A small contrastive image-text model, trained from scratch.
Model: 3.52M parameters, 32-pixel images, encoder activation gelu, encoder num experts 4, encoder patch size [2, 2], encoder depths [2, 5, 2], encoder widths [64, 128, 256], text encoder width 128, text encoder layers 6, text encoder norm layernorm.
Rows from expert 3 of block 5 of the image encoder, named by matrix and row number. Rows with one number belong to one neuron. Each number is 128 + 32 x the weight over its row's rms, rounded and kept within 0 to 255. All counts start at 0. After the name is the row's rms in percent of the matrix's.
# up: expert up (encoder.blocks.5.mlp.up, 4x128x128), inputs 0-127
# down: expert down (encoder.blocks.5.mlp.down, 4x128x128, transposed), outputs 0-127
up.60 095 [124 140 165 111 176  87 144 124  76 118 165 144 154 117 111  82 122 115  77 114 157 113 167  80 114 115 125 118  73 141 129 206 106 111 124  89 129 120  80 165 124 155  64 144 143 160 130 147 108 159 154 133 137 104 147 184 131  63 144 195 153 155 127 137 141 138 115  97 169 159 102  71  74  52 100 171  45 106 133 103 127 132 100 133 127 115 184 114 122 106 174 151 137 121 128  92 146 102 161  69 115 107 145  42 155  76 135 161 179  88 121 157 142 116 143 138 147 149  91  89 156 156 154 105 140  90 157 159]
down.60 088 [121 100  79 127 130 140 137 147 142 123 126 160 117 126 147 154 136  59  96  83 169 165 147 147 123  81 175  71 159 182 121 156 178 152 176 154 101 105 140 127  92  86 130 157 106 173  86 110 107 153 183  63 100 137 118 115 162 121 131  94 105  95 144 122 189 112 164 104 157 156 103  91 153 129 214 131 124 136 139 125 116 120 115 136  59  75 104  84 119 134 110 203 131  81 154 124 127 154  92  88 152 210 117 119 130 140 115 132 166 167  58 114 115 140 136 135 130  87  63 193 124 114 115 155 125 159 168 125]
up.61 102 [204 130 147 118  91 110 171 163 156 135 239  95 151 156 166 216  87 124  77 124 156 107 181 112 173 177 141 109  81  92 152 173  83 139 129 140 143 101 124 151  63 125 160 186 151 150 122 181 118 128  82 157 133 124 140 150 134 145 121 141  97 149 134 145 120 139 149 110  89 199 154 101 106  96  99 102 166 127  98 131 115 104 119 108 152 122 109  96 100 124 131  74 116 142 192 104 159 185 181  53 107 147 114  85 137 117  90 133 114 128 170 109 135 149 122 167  92  86 114 126 132 143 119 140  86 132 137 136]
down.61 121 [117  78 102 121 156 125 146 112 207  82 123 151 124 125 130 154 126  98 146  89 125 116 172 150 203 126  98 134 172 162 169 112 139 102 173 144 155  77 101 135 127 114  99 129 137 144  71 169  83 161 149  89 150 106 147 130 130 113  88 159 104  98 196 120 148 125 153 156 113 184  80 195 163 150 172 129 113 121 132 210 134 112 178 140 108 195 122  88 100 109  91 130 145 159 114  96 100 163 124 125  93 147 122 178 144 188 118 145  79 142 108 157 116 136 164  79 209 150  64 128  94  97 158 125 104 104 104 122]
up.62 107 [122 142  96  84 118 123 170 123 199 143 172  96 109 162 115 143 107 130 130 151 143 115 154 122 159 134 103 147 113 111 112 126  68 118 110 148  87  89 110  92 133 133 204 133 132  44 127 152 133 107  49 123 103  79 107  97 107 169  92 174  65 185 140  93 112 155 158 153 116 199 144 140 166 124 126 101 126 212  93  94 139 127  90 167 107 146 129  83 156 176 116  98 151  83 149 100 113 133 148 111  89 165 157  95 134 181  82 155 144 189 151 115 141 129 168 100 105 130 130  95 114 105 163 189 173 104  92 129]
down.62 123 [155 131 163 103 171 144 130  82 115 137 159 139 171  95 125 151 202 116 161 109  98 125  97 169 141 133 105 164 126 156 141 145 153 115 139 163 158  98 103 163 164 150 111  96 100  69  71 113  94 157 169 102 120 117 118 152  94 137  88 105  87 126 207 120 135 129 159 144 159 125  90 171  99  95 133 178 110  54  48 181 145  89 131 114  60 133  96 109  84 122  59  95 177 136  98 143  98 140 155 166 101 133 124 167 181 137 167 143  72 136 157 129 133 130 173  90 144 158  68 145 122  94 111 109 150 110 140  81]
up.63 087 [ 91 122  96 124 146  90 142  89 113 148 148 100 103 107 109 124 134  82 125 105 230  92 123  80 132 131 150 122  69 109 105 139  57 116 106  93 117 125 111  81  96 153 146 120 135 130 164 109  86 136 148 176 142 126 132 111 150 154 207  79 129  77 107 159  68 177 127 131 119 183 124 157 118 118 128 164  93 114 165 113 159  71 131 165 144 191 130 145 135 128 156 170 163 157 100 149 173 119 111  88 100 112  96  79 155  68 147 140 118 146 141 187  81 140 160 162 184 175 128 103 179 170  99 114 116 123 106 192]
down.63 083 [127  97  99 166 142 165 151 139 109  90  93 162  81 138 166 135  95 187 136 108 131 142  79 172 122 115 106  66 126 248 131  94 160 179 142 165 127 120 172 114 116 151 103 157 125 171 118 117 119  78 150 119 107 107  96 128 144 134 144  69 196  68 107 154 108 143 132 130 138 132 154 145 172 170 167 162 155 111 118 169  71 134  87 130 141 121 117 193  93 162 120 123  87 113 137  70  89 141 115 152 180  92 100 184  98 116  93 100 113  88 126 165 174 166 115 136 156  96 104 158  91 156 135 140  90 150 116  92]
up.64 101 [104 122 145  77 101 139 126 173 117 157  31 126  58 146 164 130 117 131 138 154 112 146 118  70 129 139 193 138 130 101 110 119 116 129  95  97  79 104 114  47  97 146  98 103 131 161 132 124 162 107 107 177 146 153 141 116 128 126 164 158 157 135 165 122 141 136 102 128  86 142 131 136 176 128 103  89 149 149 144  97 156 180 107 192 117  78 134 153 123 178 161 167 119 133  83 105 129 145  72  75 153 185 130 133  71 139 136 123 124 125  84  77 152  66  77 147 107 129 183 107 140 178 152 222  96 121 129 122]
down.64 100 [170 150 100 120 113 175 129 121 144 136 139 135 101 147 151  99 161  97 108  81  97 147 142 175 124  90 156 100 137 159 123 120 164 168 120 168 141  97 112 158 208 152  75 164 142 187 154 138 107 113 106 128 103 129 109 191  98  79 125  93  90  43 109 136 160  77 114  91 124 119 160  48 140 152 132 112 153  85  68 153 115 146 103 121 106  99 153 171 166  61 137 103  85 151  96 141 136  97 121 136 110 149 144 199 113  93 133 145 190  95  98 161 126 128  89  79 115  96 140 119  63 121 140 119 127 189 133  78]
up.65 098 [149 114 137 127 144 117 119 154  83 101 115 169  95 135 148  95 119 111  77 121 165 141 171 105  64  96 138 143  48 124 121 170 104 151 115 136 104 127  91 179  76 160 113 177 169 152 194 152 131 148 150 156 138 103 133 174 174 120 139 200 110 150 155 129 125 134 126  87 143 149 105 118  92  56  98 132 101 113 116  48  93 113 105 162 146 136 215 106 144 134 155 152 167 102  77 115 169 100 156  77  94 108 118  59 172  86 158 176 152  89 153 192 140 136 138 146 124 114 117 144 115 148 116 137 145  93 162 168]
down.65 083 [162 120 110  94 167 109 130 107 103  53 123 159 148 133 103  95 164  32  95 111 137 138  85 215 131  52 128  99 107 181 144 113 190 173 145 157 143 114 114 148 137 108  94  91  86 162  71 107 119 140 153  75 114 177  95 122 177 139  61 113 124  73 121 132 173 101 120 119 115 118 110  66 134  83 137 111 138 102 152 179  88 111 145 115 138  97 137  93 190 124 145 151 121 115 126  96 121 141  94 139 129 143 123 121 162 102  63  95  85 149 108 119 108 121 178  85 146  91  95 176 132 122 168 128 106 147  99 131]
up.66 101 [122 145 126  90 110 135  99 152 167 117  97  79 138  74 155 120 133 121 142 146 141 166 155 168  92 192 195  88 167  61  95 135  66  97 101  95 101 110 138 105 109 115 149 104 158 127  99 193 135 145 140 147 115 118  96  98 157 127 127 147  82 121 135 184 131 141 155 170  74 165 173 131 197 132 131 111 116 184 134  96 133 123 191 181 100  99 153 171 158 160 131 177 151 144 149 126 148 105 155  68 103 160 184 147 151  93  96 112 143 141 106  80 117 143 103 174 115  91 196  64 115 103 142 160 161 168 134 128]
down.66 092 [115  75 155 143  84 130 137 161 151 187 135 122 142 139 148 126 142 138 144  84 143 109 166 154 144 150 105 149 108 167 113  95 114 121  90 176 202 113 136 153 155  95 154 158 149 157 122 126 149 168 162 139 140 105 128 117  32 111 116 108 211 105 107 162 113  94 107 110 136 140 158 170 105 120 109 173 135 106  88 145 153  96 128 137  83 146 156 173  93 148  93  99 100 141 124  87 136  94 118 173 129  60 130 190  86 165 139 117 106 164 123 202 159 234 122 169 181 112 100 161 140 140 120  99 105 131  97  73]
up.67 103 [200 110 138 107 111  77 155 133 134 104 161 145 112 119 109  83  87 116  81 107  69 163 172  81 179 116 150 144 110 144  96 166  95 108 111 132 167 129 125 122  68  95 109 196 195  71 164 183 159 123 138 127 115 121 143 172 156  96 104 202  74 155 158 137 124 119 121 111 110 158 116 121 126  66  84  88 122 136  92 101 110 153 111 126 109  79 169 119 126 109 158  91 160 141 185  34 104 173 174  70 101 115 132 120 121 114 119 131 124  97 111 116 145 143 148 192  86 115 114 131 124 149 121 124 100  72 147 126]
down.67 107 [130 130 117 116 161 113 150 104 194  91 183 154 155 127 137 151 131 113  89 132 121  89 138 186 196  95 123  84 159 191 142 129 211 116 161 130 129 121 131 157 178 141 114 155 137 110  98 116 133 146 127 101 169 120 137 130 105 113  64  81  98  93 152 144 139 125 102  76  79 189 132 146 155  98 168 155 111 110 117 192 145  86  77 149  97 149 144 126 149  76 150 133  99 118 167 133 115 111 169 133  70 149 133 150 113 183 147 106 140 117 131 157 120 114 146 102 180 106  21 104  63  96 167 116 122  86  77 119]
up.68 087 [146 139 124 144 138 105 149 117 157 121 182 218 161 140 115  98 133 112  92  80 174 141 186 108 154 137 180 115  82 128 159 143 123 121 149 152 159 112 151 199 152 146  99 153 185 153 143 172 146 173 193 141 147 114 156 143 157  93 103 179 127 118 126 157 152 114 116 123 133 111 107  75  88 107 120 128  92 105 121 122 139 141 123 158 113  64 160  84  71 111 173 193 131 146 102  97  99 148 122 106  70  61  55 148 133 144 175 147 107 108 128 208 140 138 129 172 164 126  96 143 157 160 126  63 101 103 138 156]
down.68 080 [152 156  76 100 139 146 121 142 195  60 149 149 152 142 135 147  95  69  65 114 182  99 158 169  90 100 120  98 123 234 129 121 154 165 109 129 110 142 155 144  80 149 145 164 125 177 154 129 133 126 155 158 195 188  86 103 171 127 108 128 137  82 131 117 143 167 112  62  87 124 113 101 142 115 175 162 132 162 127 128 169 104 175 133 102 145 116 126 171 123 173 144  86 160 108 154  90 141 132 127 145 180 115 106 125 158  47 134 148 112 125 111  86 115 122 121 123 120 127 157  57 154 137  63 125 152 105 166]
up.69 103 [162 121 103  76 124  97 163 119 132 172 171 122 109 114  95 130 147 145 141 170 147 141 193  92 161 172 137 111 120  66 135 109  85  53 129  69 162 118 143 111 147 140 144  87 132  94 151 198  95 197 115 170 117 123  90 162 141 164 104 138 125 149 131  79 106 157 145 197 128 150 102 152 150 103 111 148 101 135 109  82 120 147 127 165 112 125 122 111 146 118 136  66 139 147 143  76 154 109 110 129 151  85 185 113 135 104 123 124  99 137 121 108 128 102 142 160  88 247 154  89 168 108 108 164 156  82 151 202]
down.69 130 [176 166 142 125 135 147 125  99 105 172 136 114 182  63  90 125 166 180 152 101 130 168 104 117 125 157 151 130 117  67 163 150  56 120 155 143 136  99  81 160 134 188  88  89  98 128 117 167  60 170 110 143 168  82 129 173 118 136 155 128 121 167 172  89 130 139 158 157 114 166 137 140 134 122  71 145 127 113  96  92 133  88 126 124 101 160  99 111 107 152  59  69 192 177 140 137 105 154 166 160  79 112 133 107 153 133 134 168 149 105 144  49 116  89 168 115 100 212 117 118 160 109 136 134 159 113 132 122]
up.70 086 [174 153 128  90 185 110 157 134 126 118 158 144 132 127 194  95  93 160  67 139 110 170 145 107  76  96 141 168 108 125 138  99 131 121 141 132  98 148 138 197 105 216 104 142 129 156 114 149 117 158 110 125 149 110  75 167 104 127 146 173 152  88 134 126 105 139 121  97 101 159 110 123  89 103 107  98  57  95 118 115 116 132 133 100 115  98 219 109 113 150 144 166 142 134 116 140 136 165 161 143 101 100 129 146 129  96 138 151 161  93 245 134 134 117 124 198  93 150  91  53 141 166 157  90  92 145  74 127]
down.70 084 [124 155 130 121 178 142 161  65 119 122 126 163 146 157 138 180  71  98 129 140 146 156  97 190 128  68 130 143 121 228 157 162 190 173 154 136 115 124 148 158 113 120 125 135  72 114 144 137 144  92 102 105 153 130 143 129 184  93 163  87 115  88 186 111 175 133 126 141 150 133 132 108 154 120 143 149  75 110 123 102 140  91 165 108 129 131 104 119  95  86 144 212 106 109  94 151 143 119 145 161 189 168 108 123 155  99 123 161  98 114  93 106 111  62 160 111 158  97  49 165 131 135  54 157  89 149 108 124]
up.71 091 [ 94 108 109  97 149 115 132 175 137 133 127 144  97 103 104 132 146  89  68 135  64  85 185 103 127  83 119 147 162 121  61 150 122  97 120  65 190 155 134 110 152 193 111 110 168 100 102 135 143 194 107 187 142 201 125 191 171 129  96 177 147 166 117  73 128  92  64  64 106 167 180 197 135 120  88 103 150 125  83 122  96 192 112 117 126 172 190 157 153  95 155 140 118 112 120 126 176 155 134 158 112 104 127 167 114 130 124 126 119  99 124 135 116 121 100 125 141 151 149 136 136 143 113 132 106 103 114 167]
down.71 083 [197 161 153 125 159 131 168  80 167 124  84 158 147 141  89 122 113 124  93 101 120 201  87 140 121  75 142 122 165 228  61 169 197 136 160  95 123 138 140 127 138 155  84 143 156 163 138 148 127 141 180 113 136 153  96 110 165 139 125 146 109  68 124  86  91 132 148  99 165 135 102  65 110  83 207 128 162  79 126 136  77 127 129 136  86  89 122 119 123 121 164 144 118 125  81  96  73 117  97 140 138 146 119 123 132 135 111  89 131 114 165 219 108 129  91 111 104 112 142 164 140 119 107  81  82 126 138 118]
up.72 090 [ 74 100 160 169 178 126 130  87  97 153  33 146 105  94 136 146 165 152 125 139 182 108 124  76 110 140 175 140 130 155  93  90 139  34 110 101 133 132 101  71 115 160 101  92 148 135 136 129 135 151 157 190 161 155 131 152 115 156 143 187 172 145 109 120 124 107  87  72 153 127 135 144  96 101 107 144 118 138 152 117 115 154 105 138 158 185 130 159 123  82 150 153 136 119 137 191 140 104  77 207 148  67  97  79 101 145 175 107  94 114 129 151 133 121 122 122 175 137 132 125 144 166  82 147 184  73 120 164]
down.72 081 [180 149 138 125 124 158 112 136 112  68 103  63 176 152 148 137 110 122 109 145 132 192 153 191  73 126 164  79 120 181 139 144 140 187 189 118 126 169 172 161 125  66 118 130 115 119 107 137 126 119 158 100 116 160 171 159 157 117  82 122 113 120  98  77 157 125 192 119 161 114  99 117 169 155 161 109 159 106 152 112 103 148 134 140 139  80  95 106 163 130  79  89 153 125 117  50 155 176 109 137  92 166 161 113 123  64 108 100  76 184 180 137  83 157 116 100  55 125 104 140 104 123 111 140 135 162 139  96]
up.73 080 [179 119 147 166 139 167 103  81  76 122  79 125 116 112 124  89 109 177  83 147 177 128 135  98 122 115 132 121  36 117 133 168 160 105 137  69 164 155 120 142  52 177 104 172 125 100 152 101 128 119 155 117 101  95 153 173 121  66 119 186 122 171 169 128  91 138  78 176 166 101 127 138  90  97  78 119  84  85 135 130 138 160  72  92  94 106 187 113 115 124 175 140 154 124 177 144 115 163  83 145 128  64 112  84 139 119 128  83  99 127 161 156 131 118 147 137 108 146 144 110 162 166  78 143  80 152 136 136]
down.73 078 [148 139 139 169 162  98 144 118 112 118 137 143 102 163 134 145 144 116 114 162 120 156  85 215 113  79 149 138 129 172 130 130 184 177 138 138  80 145 154 161 122 107 163 139  91  93 145 154 132 101 121 105 165  94 193  96 117 147 130 112 120 129 115 101 173 110 157 145 121 106 148 137 154 156  90 108 129 105  53 147 121 176 162 141  59 172  99 155 142 130  91 130 142 108 169 121  78 159 152 201 154 118 170  72 111 133 114 173 154 101 182 141 124  79  61 128  95  39  69 139  75 135 131 174 132 148 159  83]
up.74 103 [147 119  97  91  90 148 125 195 136 140 102 125 135  88 100 176 149 151 125 131 124 128 117 122 141 164 189  92 181 112 139 139 106 105 150 148  65  90 127 145  96 124  97 113 146 168 107 191 132 228  96 121 139 116 155 128 156  95 148 107 106  99  80 128 142 128 137 185  52 150 159 138 179 148 167  80 117 173 172 112 118 157 142 125 130  67  97 146 150 136 132 123 169 167 131 146 118  95 150  83 117 211 143 145 115  46 110  90 135 114 156  83 143 108  80 144 104 118 207 157 102 106 139 171 138 139 109 104]
down.74 097 [113 109 174 162 116 136 137 103 133 185 103  99  72 130 122  87 142 164 121  69  96  95 131 126 117 143 129 130 109 162 121 126 107  78  84 174 184  90 122 145 141 190 131 182 171 177 128 143 130 132 173 139 155  79 161  96  77  78 124 125 180 131 186 188 107  71 135 154 138 180 143 150 132 147 141 140 120  94 110 111 133 148 125 133  62 146 150 173 104 122 108 140 140 201  69 138 138  84 147 142 143 114 129 211 117 142 138 127 158 137 104 167 124 202  78 149 137 147 124 166  70  89 100 134 190 142 147 116]
up.75 097 [180 113 162  78 157 139 101 142 120 111 180 138 187 152 162 121  92 165 124 158 134 132 137 144  87 101 135 149  85 127 184 149 105 184 161  82  90  97 119 156  42 143 128 158 150 101 166 196 119 112 107  92 145  89 118 134 138 153 134 122 131 115 120 119 121 146 179 155 111 152  62 161 128  88 105 106  36 121 125 126 158  93 152 136 139 146 140 125  93 150 104 131 150 132 102 152 123 106 140 134 139  72  99  48 148  86  80 113  74 176 236 118 134 117 136 164  82 128 154 102 134 126 103 120 118 175  98 156]
down.75 093 [145 108 105 169 168 132 136 110 170 159 105  96 134  94 140 115  95  77 146 140 139 182 164 164 122 107 114  71 129 177 189 109 180 159 204 120 117 191 159 164 108 174 106 128 107 125 154 122  81  90 116  73 156 108 126 122 121 106  85 118 146  96 172 114 120 103 118 129  81 155 188 136 115 109 174 144  48 118 157 167 128 132 164 148 153 178 110  83 132  80 141 190  61 127  94 119  98 120 147 169 107 135  55 141 139 114 118 119 108  97 152 160  99  86 146  88  96 154  97  93 114 185 106 130 115 126  77 122]
up.76 112 [149 145 125  98  61 197 105 172 141 186  56  82 124 113  95 102 129 180 154 153 119 136 101 140  78 170 183  75 137 117 118 101  87 113 119 103  86  98 137  79 100 159 129 108 115 178 115 131 146 121 127  65 114  99  97 101 126  97 146 146 127 130 112 128 138 133 170 169  97 114 186  87 182 132 153  91 102 185 165  78 162 124 164 101 163 106  90 173 136 136 114 162 114 153 118 136 144 116 162 139 167 209 149 122 146 127 109  83 153 131  95  99 125 128  65 134  91  99 150 110 110 136 163 204 175 129 127  92]
down.76 089 [128  71 155 150  56  97 143 120 143 142 116 127 105 118 115 131  67  86  67 104 124 106 133 137 131 106 139  78 127 166 115  77 187  90 109 155 147 105 131 156 141  99 126 167 201 206 130 168 133 131 148 133 197  77 134 129  98  60  81 146 134 130 123 160 135  46 121 128 114 166 201 130 156 138 144 194  95 121 122 146 129 133 136 125  93 132 155 142 117  54  90 142 135 158 106  79 148 120 104 140 104 109 107 164 130 138 108 112 158 126 124 139  97 254 127 138 151  93 120 148 114 142 102 137 113 112 118 144]
up.77 096 [151 114  77 108 131 196  73 184 180 118 117 117 112  60 114 161 124 111  87 122 120 193  81 122  93 152 156  99 160 109  86 164 120 129 184 101  89 129 162 202 124 163  76 103 115 123  79 115 163 161 156 118  99 130  95 118 142 120 170  52 163 112  71  58 126 124 198 110  81 111 135 119 165 134 131  45 153 107  80 186 106 110 155 136 152  86 112 125 157 147 174 124 117 114 107 146 165 139 149 137 125 154 136 137 144  72 118 102 116 114 170 126 152 152 129 132  57 115 131 126 145 128 125 122 109 149 125 104]
down.77 099 [ 98  68 192 140 157 108  98  78 127 155 135 124 137 114  93 135 146  90 167 132 139 151 152 101 124 108 111 141 154 135 124 107 147  83 147 160 177 121 168 135 116 217  85 138 160 141  85 134 114 142 184 159 130 144 121 138  72 112  79 171 172 114 111 136  99  74 146 164 167 113 178 164 107 146 132 160  67  88 126 158 183 144 127 135  82 123 165 139  28 135 125 133 161 122  39 130 149 130 115 132 162  98  84 139 149 120 178 121 146 116  73 173 111 155 149 126 168 114 152 150 143 137 130 202 168  85 121 132]
up.78 102 [108 152 160 118 113 111 153 151 124 113 144 174 136 112 127 102 124  96  76 115 139 132 168  36 122 161 215 140 118 100 116 178  88 114  99 125 118 123 118 135  59 132 136 201 161  93 203 147 108 138 181 186 143 105 103 124 163 116 141 180  91 136 170 133 117 151 131 152  59 150 121 162 123  72 136  80 113 136 124  76 107  80 109 167 178 110 118 160 153 112 152 170 158 104 104 103 149 146 139  92 108  97  88 106 149  72 144 155 132  76 130 124 134 110 153 176 137 118 142 106 153 141 123 174 130  57 139 196]
down.78 088 [131 124 135 135 198  91 151 114 138  89 170 147  96 142 103 133 128  75 138 152 122 136 152 204 165  67 127  71 121 224 150 156 128 190 162 112 138 123 143 138 181 112 129 211 155 127 101 104  94 131 126  96 116 130 114 139 151 158  71 103 176 121 141 108 119 105 126 158 117 138 103 165 195  72 164 109 153 109 119 203 105 141 114 131 122 141 132 110 142  78 118 139 139 122 164  64  78 157 130  98 105 130 180 154 115 128 102 137 175 130 177 152 155 147 167 115 160 109  85 150  60 149  89 140  84 128 116  89]
up.79 098 [ 79 147 143 169  64 107 109 145 109  87 108 130 104 139 146 185 132 152 163 156 118 129 109 145 139 184  75  97 159 155 126  99 164 131 151 121 148 162 179  65 153 110 185  81 133 160  60 155 137 129 124  61 111 127 114  79 111 138 157  65  93  40  51 116 132  72 149 121  82 120 167 147 168 153 116 137 202 141 153 141 120  80 154 142 100  91 152 162 118 160 121 130 122 123 123 138 164 110 179 136 178 115 144 149 105 137 144  78 108 113 137 109 128 171  59 113 161  91 161  97  89 118 108 110 122 131 142 114]
down.79 088 [132 129 133 164 119 167 147 176 124 114 123 116  93 167 186 133 125 140 105 108 111 105 152  62  96 184 138 103 108 195  76  79 130 124 121 139 145 141 172  67 125 150 158 183 140 145 138  87 115 100 166 125  97 167 146 147 122 105 102  98 166  94 108 163  77  96 160 135 145 162 183 125 129 139 123 116 147 152 146 103  63 127  94 123 147 135 205 146  80  88 156 174  91 110 108 162 148 128 108 139 137 106  63 181  85 119 158  41 162 112 118 155 177 198  67 132 136 126 149 177 157 166 107 130 123 141 158 114]
up.80 089 [115 106 142 119 113 144 119 161 128 128  96 135 107 142 143 114  93 129  76 125 168 118 158  53 113 137 148 154 118 127 144 145  67 127 102  87  87 125 141 111  94 133 133 175 141  84 194 147 150 178 148 189 173 108 108 114 157  96 125 182 144 136 173 103 121 133 154 134  95 147  99 135 141  93  80  87 157 164 109  79 125 138  82 139 228 151 145 114 125  98 101 203 160  99  40 128 106 127  92  73 110 130  94 117 118 106  89 117 141  65 127 158  77 158 138 157 109 113 124 101 136 186  79 112 189  83 140 156]
down.80 093 [110 115  75 106 178 169 156  37 109  98 148 138 161  72 116 170 152 105 172  59 136 129 117 226 131  98 159 139 178 162 102 140  89 199 119  91 124 102 126 171 166  73 134 135 109 114  77 150  85 164 110 123 129 172  88 110 159 134 124  88 109 120  78 117 129  87 158 129 172 105  66  81 138  96 164 113 149 104 136 189 116 134 127 158 106 121 148 134 150 125  83 106 126 114 136 116 113 185 137 114 101 151 134 101 156 122 139 154 181  83 116 188 100 129 167 129  81 115 137 151  75 126 128 108 115 111 125  90]
up.81 098 [169 161 118 131  99 160 103 187 125 123 105 138 126 129 103 137 141 129 170  75 149 137 106 175  90 135 105  38 132 128 130 145  95 132 115 128  76 123 118 122 107 122 172 125 127 163 117 158 122 111 139  86 154  76 126 136 127 139 151 154  87 148 154 137 125 101 130 113  62 145 183  56 178 129 167  75 146 126 238  87 131 128 167 111 161 105  80 124 132 124 116 153  92 171 113 146  97 149 174 119 139 167 126 135 121 165 139 103 151 152 163 131 139 157  97 103  11  90 128  86 111  97 125 123 207 148 135  91]
down.81 096 [177  70 126 145 137 100 132 133  98 126 176 132 144 125  97  83  92  62  98 120 140  94 149 133  98 122 142  79 129 153 130  86 140  54 102 191 126 101 105  80 121 110 115 143 191 192 164 154 133 108 107 194 124 153 126  97 149  82  71 147 111 118 127 163 158  69 112 159 111 189 125 136 141 110  91 174 102 126 142 149 140 153  96 118  79 139 187 110  81  80 141 127 159 132  90 112 160 127 123 148 112 134 160 101 159 152  94 123 189 113  69 132  61 158 147 134 174  92 116 159  81  91 137 128 138  68 114 171]
up.82 100 [136 150  99 140  89  98 152 107  77 147 154 126 129 117 144 215 124  98 169 104 141  93 113 142 143 160 127 167  81 121 104 139 138 160 148 119 164 164  89 129 148  57 141 128 156 133 107 120 115 153 142 186 123 155 188 179  99 135 152  87  94  67 111 137 118 148 109  58 159 127 100  83  52 116 117 146 120  94  80 133 132 102 116 141 105 143  99 116  99  77 155 156 146 122 128 102 152 135 112  89 135  99  61 107 129  94 146 124 121 139  74 140 136 145  74 152 184 171 103 158 156 144  96 108 102 122  83 248]
down.82 094 [120 108 102 135 112 132 124 124 188  73 184 181 117 168 103  90 137 100  57 122 124 127 179 189 151  89 132 127 150 197 106 105 145 135 154 125 113 137  89 167 120 104 180 131 165 202 104 144 100 114  82 100 130 159 185 118 119 155  86 150 115  77  89  97 123 128 119 163  82 111 111 108 171 135 201 134 162 136 118 194  76 170 135 152 134  67 136  93 120 123 140 155  96 135  93 120  75 144 124 150 180 107 141 124 119 142  86 113 105 112 129 172  89 181 117 106 109  62 127 170  81 108 129 119 148  94 156 170]
up.83 177 [194 141 112 161  81 162  85  79 165 194 164 148 157 128 137 120  59 130  92 166 119 143  85 133 123 131 124 135 109 138 161 104 135 128 168  83  81 110 181 172 108 151 195  97  73 110 191 123 173  90 113 162 139 102 147 149  98 125 165 157 131 107 102 150 127 186 154 129  89  61 110  94  95 128 133 148  94 146 135  64 171 158 176 112 121 103  88  87  85 149 131  96 108 123  99 179 112 138 129 163 173 181  80 118 140 113 101  99 118 190 124  93 132 107 117 153  83 133 103  89 118 147 155 124  78 154 151 142]
down.83 139 [166  96 135 145 103  89 160  60 140 146 160 161 212 116 131 128  84 112 115  86 165 201 125 128 140 110  94 104 109 135 132 153 158  82 201  92  81 163 142 178  66 166 133 134 150 144 157 168 156 133 158 121 191 110  95 165 134 123 128 177  80 124 116 124 116 134 109  85  79  81 178  87  85  94 183 156  73 140 129 108 173 112 177 152 142 132 109 118 117  60 145 148 141 186 115 130 108 100 171 100 130 147 111 101 140 143  72 120 102 104 145 141 136  99 137 143  81 126 125  77 157 153 135 151 130 138 106 185]
up.84 094 [126 182 110 160 106 168 159 152 194 142 115  84  95 116 188 177 149 167 163 107  95 149 120 144 123 186  85  78 198 122  95 107  91 123 141 125 156 130 142  85 172 159 115 139 111 156  90 163 128 125  85  62 102 119 123  99 155 151 164 103 120  72  60 112 136 114 126 126 114 150 243 120 166 124 174 123 169 151 143 139 152 128 160 171 128 102 133 115  99 128  92 166  92 171  97  97 108 110 143 107 167 124 150 132 130  86 117  89  81  95 145 120 140 150  80 103  89  78 172 125 140 116 102 157 119 173 110  86]
down.84 078 [ 92  95 100 168  93 124 150 155 150 106 107 122  95 145 174 127  86  96 128  83 128  88 113 116  96 126 144 132 135 164 120  91 155 112  53 167 181 135 190 106 146 148  83 113 185 196 113 121 144 136 138 147 113 112 120 124 132  74  98 104 150  88  84 131 133  50 132 107 112 173 149 177 139 160 153 131 150 137  90 129 160 109  72  94 129 102 199 180 115 139  71 120  73 143  89 143 150 105  89 157 159  96 120 136 140 126 130 111 111 144 109 165 156 220 108 146 173 107  87 192 114 193 118 140 108 133  84 145]
up.85 091 [133 125 121  91 103 145 187 168 141 102 123  76  90 158 131 143 107 116  76 146 122 163 170  40 185 135 159  97 141  60  91 138  69 127  85 134 144  79 192 106 135 126 161 126 199 100 161 176 139 158 139 132 109 126  70  89 163 123 108 148 120 134 132 109 147  73 158 157 118 125 128 155 176 123 131  93 183 162 117 133 113  90 133 148 214 141 110  97 154 175 121 166 114  97 125  89 172 133  80 111 116 179  87 178 173 139  95 122 146 146  78 132 105 128 145 142  85 110 163  95 173 114 151 124  95 116 119 150]
down.85 084 [ 72 109 121 118 168  64 159  94  90 119 147 179 167 100 132 112 181  87 149 102 119 111 140 164 136  68  75 173 102 197  66 118 178 139  89 122 171  94 120 136 129  92 135 141 127  89 124 128 141 162 126 133 118 183 149  66  90 202  82 135 145 150 124 128 157 124 102 139 164 111 141 133 126  87 120 143 111 130  45 134 118 162  99 171  72 128 130 145  98 115  88 115 128 160  92 138 101 127  94 118 121  86 146 145 146 141 157 186 153  78 152 192 172 185 157 157 178 113 113  89 108 125 120 154 138 155 150  80]
up.86 092 [144 127 104 161  98 156 171 164 140 131  86  66 106 174  78 153 111  89  98  87 145 148 126  81 149 189 165  75 163 120 143 129 123  71 119  96 179 103 203 161 134 123 149  94 145 151 135 169 144 112 147 123  70 128  75 111 135 107  99 139  99  97 143 116 127 113 160  82 112 128 149 145 203 132 119  83  98  90 171 130 113  93 182 119 158  74 115 114  98 160 193 147  84 171 119  61 152 121  85  84 161 151 114 135 134 122 107  52 130 159 138 117 143 144 120 132  83 142 169 131 127  60 109 135  88 128 117  95]
down.86 093 [116 152 144 113 150  62 129  97  97 139 155 205 175 132 148 126 136  60  89 124 140 119 102 134  79  85 136 150 114 172 117 150 202 104 124 159 147 129 128 148 146  93 117 119 115 175 155 111 150  80 124 161 208 135 153 137  79 117 131 131 171 120  95 157 179  76  66  95 121 136 181 209 123 128 137 156 109 137  84 146 156 141 121 102  79 167 102 170 141 111 117 121  78 132 105 111 141 152  94 120 135 121  86 124 121 166 151 207 137 113 152 165 160 184  70 142 158 109 114 190 146  77 133 134 131 113 119  79]